config.toml
horizontal_flip = false
encoder_weight_standardization = false
encoder_depths = [2, 2, 7, 2]
encoder_kernel_size = 3
encoder_widths = [24, 48, 96, 192]
decoder_weight_standardization = false
decoder_block = "sep"
decoder_attention = false
orthogonalizer = "polar_express"
final_lr_fraction = 0
weight_decay = 0.06
Rows from block 7 of the encoder, named by matrix and row number. Each number is 128 + 24 x the weight over the matrix's rms, rounded and kept within 0 to 255. All counts start at 0.
# convs0: expand pointwise conv (encoder.blocks.7.convs.0.weight, 384x96x1x1), inputs 0-95
convs0.348 [117 110 138 182 127 134 150 109 173 137 157  82 125 158 135 133 110 125 150 102 115 121 109 134  92 174 181 132 136 113 152 115 133  85  99 136 127 163 116 137 178 103 149 115 143 106  91 163 147 120 139 144 110 119 104 148 120 110 114 146  69 140 140 116 132 134  93 161  98 197  96 138 193 161 139 136 115 123 128 179 205 110 112 128  92 129 131  99 177 144 114 172  95 114 141 110]
convs0.349 [134  95 157 175 115 136 104 159  48 112  76 129 137 124 122 142 160  99 103 160 115 168 119 116 167 125 107 161 152 140 115 117 151 101 117 172 147 191  38  87 180 119 137 127 117  96 109 100  85 115 152 138  75  85  82 118 129 124  97 132 128 118 146 138 135 178 209 106  73 111 124 141 165  91 142  77  95 102  92 160  89 172 147  97 129 173 116 122 106  94  76  78 190 106  87  37]
convs0.350 [125 123 121 129 116 142 131 137 132 129 121 132 123 125 126 126 126 117 124 122 132 153 113 128 136 124 118 124 142 131 127 134 107 117 125 128 126 112 116 122 130 135 138 138 122 134 128 131 121 127 129 122 145 146 131 125 129 137 137 142 132 128 110 130 145 121 132 138 122 119 122 136 140 132 138 130 107 132 123 121 104 133 112 125 117 112 131 121 125 133 111 118 121 123 129 130]
convs0.351 [124  98 118 112 114  95 102 102 134 125 133 121  79  93 166 173 181 150 127 112 150 141 152 108 115 154  89 149 136 124 119 125 115 153 148 124 146 169 123 172 185  91 121 106 118  53 157 120  77 179  79 126 148 128 176 143 132 120 159  95 129  91  74 110 119 119 156 104 123 111 160 159 119  87 142  60 111 137 145 100 110 156 144  76 116 137  55  78 127 153 168 137 138 113 129 192]
convs0.352 [136 128 127 137 128 132 134 128 140 115 128 126 128 114 126 103 122 137 121 119 143 128 113 149 122 128 128 119 124 133 134 126 138 112 124 126 112 125 117 120 126 118 141 133 116 126 123 121 131 135 132 123 130 108 129 109 157 134 117 137 130 139 120 134 130 127 117 140 122 125 129 131 132 132 146 130 120 118 113 115 134 145 132 115 119 121 136 133 117 120 117 132 122 130 139 135]
convs0.353 [105 127 114 143 142 131 128 132 128 129 127 128 138 133 124 139 124 121 129 130 122 119 130 118 120 134 127 131 129 132 129 118 128 120 127 131 130 138 129 130 119 128 128 124 131 120 130 131 122 138 129 123 117 130 129 130 134 127 130 122 127 137 136 125 129 135 125 125 125 125 125 141 134 136 119 138 118 132 131 136 122 120 120 134 140 130 130 117 127 127 120 124 129 127 135 128]
convs0.354 [128 128 135 145 144 130 122 110 140 138 122 113 130 141 128 136 126 128 130 134 135 137 121 131 125 134 144 140 124 129 116 130 127 134 125 118 118 130 127 138 126 135 120 117 130 126 130 126 126 131 131 132 141 136 125 122 110 128 119 129 136 132 123 126 126 133 127 123 130 119 126 136 136 125 120 132 130 126 140 131 128 136 134 126 130 126 123 121 115 139 112 133 136 124 144 129]
convs0.355 [149 151 141 168 138 104 125 138  83 149 160 158 104 169 167 130  98 127 126  66 140 155 101 159 163 179 162 168 107 102 160 146 145 127 126 160  96  92 132 134 157 129 119 119 143 108 155 102 121 156 130 192  97 127 125  72 130 138 130 103 138 142  94 131 166  43 170 126 145  93  73 100 203 135 132 192 147 107 117  90 155 112 128 136 112 151 101 110 100 117 105 156 157 144 160 105]
convs0.356 [165 131 105 111 152 129 102 141  94 145  95 132 103 128  67 157 153 151 176 132 108 114 181  84  92 104  61 178 135  91 203  82 114 128 109 154 137 164 184  85 111 164 126 144 137  87 178 142 101 150 124 190 122  89 132 152 163 148 127 137 153  70 164 107 127 120  95 139 120 107 114 132  74 128 101  95 107  52 163 127 178 160 159 139 162 153  88 167 132  95 132 160 185 111 147 100]
convs0.357 [120 142 149  80 155 166 154 148 170 148 116 127 123 113  98 148 123 143 160 123  98 149 150  57  91 124 115  76  78 107  84 165 167 145 126 125 123 107 120 111 111 111 139 119 145  88 141  76 190 117 117 162 123 155 143  92  81  92 133  98 185 122 118 163 105 123 114 184 171 162 152 126 111 108 146 140 129 165 125 128  92  95 140 186  79 121 132 158 136 113 102 111 178  87 177 129]
convs0.358 [139 161 135 154 133  89 129 149 121 134 122 137  85 128 126 113 134 123 128 138 144 129 150 140 125 112  91 133  82 129  95 129 150 113 147 110 121 136 132 187 129 150 140 109 129 107 168 106 106 146 152 150 116 121 104 129 134 154 111 125  98  78  99 126  98 121 144 124 154 149 143 131 106 102 177 141 109 150 171 137  81 148 126 138 138 109 128 144 144 137 154 128 140 129 122 153]
convs0.359 [106 130 132  92 104 153 138 155 131 170 189 145 129  98 123 108 104  92 184 130 112 128 129  94 106 152 136 144 145 149 129 122 142 111 133 137 138 138 122 120 146 110 149 123 103 162 124  90 163 148 123  94 134 117 125 113 115 133 130 145  97 106 139 128 134 146 161 132 112 107 105 107 150 125  83  96 137 158 107  81 141 132 150  87  83  95 154 120 182 124 146 138 139 141 134 169]
convs0.360 [144 114 125 130 127 142 132 123 135 128 133 134 119 127 125 120 130 129 129 127 122 117 126 134 119 140 135 137 128 126 133 120 132 133 133 112 120 139 124 142 141 131 131 129 128 131 134 136 134 128 141 122 120 123 129 133 124 123 122 147 136 136 140 133 130 140 125 124 127 139 122 138 134 138 130 135 124 126 144 131 122 124 140 120 125 119 140 122 132 125 116 132 130 117 130 139]
convs0.361 [173 106 151 157 124 113 142 108 133 158  87 113 156 134 142 119 110  90 156 133 114 145 176  87 132  87 124 147 156 204 190 176 184 101  95 167 134  70 147 123 134 174 119 102  38 103 144 109  73 124 117 121 126  93 172 161 125 142 103 118  90 126 109 161  99 150  70 158 101 141 131 147 113 153 137 172 156 153 120 187 125 139  91 134 134 152 164 111 112 134 112 155 148 170 206 110]
convs0.362 [ 91 126 129 134 112 106 131 145 137 126 159 130 126 123 165 109 147  97 152 134  77 140 133 132 112 125 130 138 104 138 158 122 140 141 113 151 124 158 111 165 133 126 140 134  97 141 108 143 135 109 124 180 122 102 139 101 132 100 126 143 148 122 117 139 113 144 112 141 129 114 119 142 132 143 123 136 130 141 114 132  67 144 160 143 161 125 137  96 133  95 124 164 131 122 120 151]
convs0.363 [104 101 126 137  81 133 160 112 150 137  92 149 158 118 163 123 125  91  98 123 126 129 158  69 139 141 148 126 165  83 109 103 147  78 111 116  66 120 112 154 114 154 149 103 105 151 129 129 179 123 143 107 132  82 119 122 120 122 112 150 154 109 139 146  82 139  86 127 104 114 120 121 128 165 114 163 121 131 106  87 127 139 136 115 102 133 129 165 209  94 122 157 114  39 197 153]
convs0.364 [ 75 132  93 147 171  76 128  80 110  61 103 120 173 159  97 154 116  94 157 124 110 207 110 114 156 106 150  70 152 141 123 200  78 113  80 137 119 120 129 173 112 118 148 141 134  98  96 144  87 144 109 182 185  85 108 218  30 141 170 150 142 113 120 126  94  44  91 137 116 144  42  75 101 136 130 154 161 148  34 138 133  84 198 174 118 184 109 145 133 111 105 107 149 187 172 133]
convs0.365 [116 123 126 114 115 157 161 128 106 134 150 106 123 165 107 158  93 117 177 135 111 128  56 162 134 176 163 130 137 111 139 121  55 143  98 132 150  75 111 120 150 126 132 136 181  67 120 128 108 103 173 164 167 149 119 168 115  61 119 114 121 123 154  93  95 144 171 113 119 154 108 117 128 153 143 123 159 129 122  93 146 147 107 142 201  91 119 115 131 124 118 132 102 125 132 147]
convs0.366 [113 153 120 161 136 158 136 133 129 151 139 125 144 133 111 138 114 126 118 125 114 174 120 119 129 114 125 174 102 130 105 170  81 149 154 105 145  67  83  28 190  97 121 125 141 129 132 155 195 107 176 159 135  74 131 150 105 103 107 128 142 120  93 100  83 138  84 117 104 157 145 126 122 167 153 147 117 121 124 120 130 146 102 127  73 155 134 155 128 111 151  85 112 187 132 167]
convs0.367 [134 151  99 144 130 144 144 167 132 126 177 181 178  91 128 111 132 132 109 135  93 140 160 150 170 127 145 146 129 155 112 119 165 131 116 134  92 110 114 132 166 127 175 148  83 176 144 128 132 102  91 149 143 128 146 127 147 119 102 165  98 157 118 133 160 123 172 131 152 129 154  79 171 126 128 141 165 136 106 127 121 154 147  91 119  84 119 131  87 139 147  87 145 117 150 178]
convs0.368 [ 85 163 108 155 130 131 145 118 142 150  91 164  98 152 117 111 187 159  64 138 127 143 113 129 145  78 134  90 130 156 101 135 137 171  90 156  83 140 129 133 120 202 174 108 116 138 132  83 179 170 159  85 111  98 139 114 200 138 101 159 101 192  70  59 120 112  87 157 109 114 121 134  80  86 174 159 122 152 163 172 102 165 171 107 151 109 145 158 129 150  85  89 107 124  69 112]
convs0.369 [151 162 127 160 121  94 103 181 141 138 115 128 101 123 171 130 140 178 113  86 148 123 133 132 122 133  78 157  84 124 154 159 117  90 116 139 155 161 105 130 126  90 155 123  96 146 113  98 139 175 124 140 101 100 146 105 179 118 138 140 122 141  97 125 129 109 132 114 156 141 107 101 153 115 189 113 133 122 177 112 174 125 107 144  66 101 144 127 130 130 117 151 121 104 180 124]
convs0.370 [136 106 158 128 149 115 160 156 173 103 110  71  89 118 131 138 140 106  81 145 113 177 116 163 122 130  83 108 148 141 133 150 127 103 128 136 128  85 122 141 132 117 167 115 168 119 108 146 110  79 109 136 153 129 133 136 144 178  91 143 134  69 153 112 116 177 107 162 151  92  78 140 110 150  99 104 112 121 115 163 140 166 136 120 159  94 118 134 131 148 117 142 113 105 129 143]
convs0.371 [146 120 153 124 127 109 120 126 109  99 117 134 107 119 129 168 116 142 109 136 130 116 137 139 155 140 116 157 132 129 111  70 121 142 157 140 140 143  88 136 113 142 128 130  68 127 149 138 128  87 165  92 128 131 103 161 104  88 125 164 152 106 112 127 125 139 131 144 134 161 158 114 105  69  95 139 144 142 111 127 111 144 133 120 114 129 136 132 115 106  99 106 119 122 172 149]
convs0.372 [125 154  83 123 145 189 119 177 141  96 140 132 149  89  76 126 125 123 153 130 131 120 120  95 130 108 100  88 104  83 120 155 116 149 133 120 143 108 162 118 132  88  70 191 175 129  77 136 162 102 133 190 135 150  96 124 171 174 142 147 132 143 135 130 178 132 142 106 110 133  97  89 141 148 114 160  91 110 137 118 147 121 180 116  77 133 122 110 147 141 155 168 133 132 130 134]
convs0.373 [122 101 123 142 103 102 139 106 128 158 142 145 150 114 142 102 114 123  99 137 133 124  86 114 143 126 116 140 174 128  58 129 105 131 137 128 114 114 126  88 158 109 151 125 165 139 127 137 126 110 124 142 120 119 108 104 163 119 121  87 115 124 115 128 168 149 158 146 146 145 149 149 112 110 135 133 132 137 126 119 105 127 149 126 148 139 123 129 114 102 153 145 154 132 107 138]
convs0.374 [ 83 125  98 146  36 117 137 131 117 133 145 165 136 160  89 102 127 138  79 150 148  61  60 165 135 125 122 141 164  93 102 106 138  86 137 130 152 108 132 128 191 133 132 153 157 125 116 130 110 185 154 130  97 118 141 136 171 116 105 140 134 135 128 112 142 158 127 142 136 127 148 110 147  92  66 147 119 152 138 167 139 123  97 152 169  61 106 100 145 116 108 108 123 162 123 163]
convs0.375 [155 116 137 116 138 142 141  94 130 104 132 123 142 105 144 101 156 113 144 159 128  91 145 118 112  95 168 147 180 114 101 120 126 125 166 138 159 100 150 117 110 173 126  86 163 134 155 147 120 135 150 136 104 100 109 146 138 136 135 157 138 106 166 155 105 169 148 110 131  94 164 125 104 123 155 123 122 110 136 108 128 139 104 129  97 136  95 150 109 157  91 136  96 153 106 138]
convs0.376 [178 146 159 117 146 123  89 132  93 110 138 145 126  97 160 150 164  79 145  68 142 128 121 125 135 120 125 111 115  96 131 130  96 122 151 109 124 116 132 141 136 121 120 127 152 146 166 169 168 145 170 140 129 152 127 174 135 150 165 190 120 127 138 140 124 156 124 113 105 100  98 134  95 126  98 148  95 131 112 140 107  92 120 107 130 124 144  98 140 117  74 125 120 132 103 149]
convs0.377 [108 127 112 132 114 146 107 146 134 102 141 144 131 114 126 118 127 112 163 125 130 152 159 144 179  91 145  93 124 131 116 134 165 155 107  84 127 114 100 163 131 101 128 148 111 152 135 111 149 160 127 163 149 155 140 144 158 161 134 154 110 143 122 119  84 137 162  83  92 109 135 119 118 130 123 133 109  72  95  79 159 132  93 149 138 103 155 149 124 119 116 152 134  86 160 111]
convs0.378 [124 103 100 111  82 100 103 125 158  80 129 143 108 119 169 137 177  99 117  82 121  85 121 117 128 149  99 130  79 154 138 124 119 142 164 128 119  95 144 110 114 181 106 111 123  86  82 110  85 168  99 117 106 133 104 130 115 114 141 148 114  79 139 124 144 131 103 122 132 156 159 135 174 132 168 123 106 117  90  88 146 129 101 132 130 142 149 180 137 131 147 125 177 127 168 143]
convs0.379 [120 126 120 116 140 132 128 124 126 136 139 121 120 128 124 134 139 129 132 128 133 111 130 127 132 132 119 125 139 125 130 124 121 132 132 125 128 126 132 124 132 123 138 126 130 123 133 128 125 126 141 136 122 119 129 125 124 129 127 133 118 136 140 126 139 138 123 136 135 121 134 128 128 135 138 126 132 134 144 136 139 132 129 122 127 145 141 125 129 138 129 133 122 128 134 145]
convs0.380 [ 98 123 116 101 130 127 138 132 109 114 167  81 104 132 113 116  86 142 163 157 121 155 160 131 126 111  93  94 108 136 132 104 169 138 134 127 125 104 155 158 162 137 112 156 103  97 148 120  73  82 139  98 111 100 135 120 152 163 136 163 110 129 125  93 144 154  69  89 141 173 149 145 163 109  70 129  85 166 120 141 110 156 174 138 120 115 163 106 173 150 138 116 123 141 142 162]
convs0.381 [ 99 147  87 111  62 143 100 120 121  86 156 161 127 128  97 173 146  92 138 131 128 124 118 141  92 203 109 136  90 116 110 131 114 136  96 112 140 121 150 154 147 100 106 105 220 113 119 155 135 147  80 157 127 118 122 162 164 156 194 108 134  85  83 138 164 148  73 170  98 159 112 115 106 118 126 138  89 119  88 163 123 137 135 161 131 100 121 126 135 115  91 110 184 145 168 146]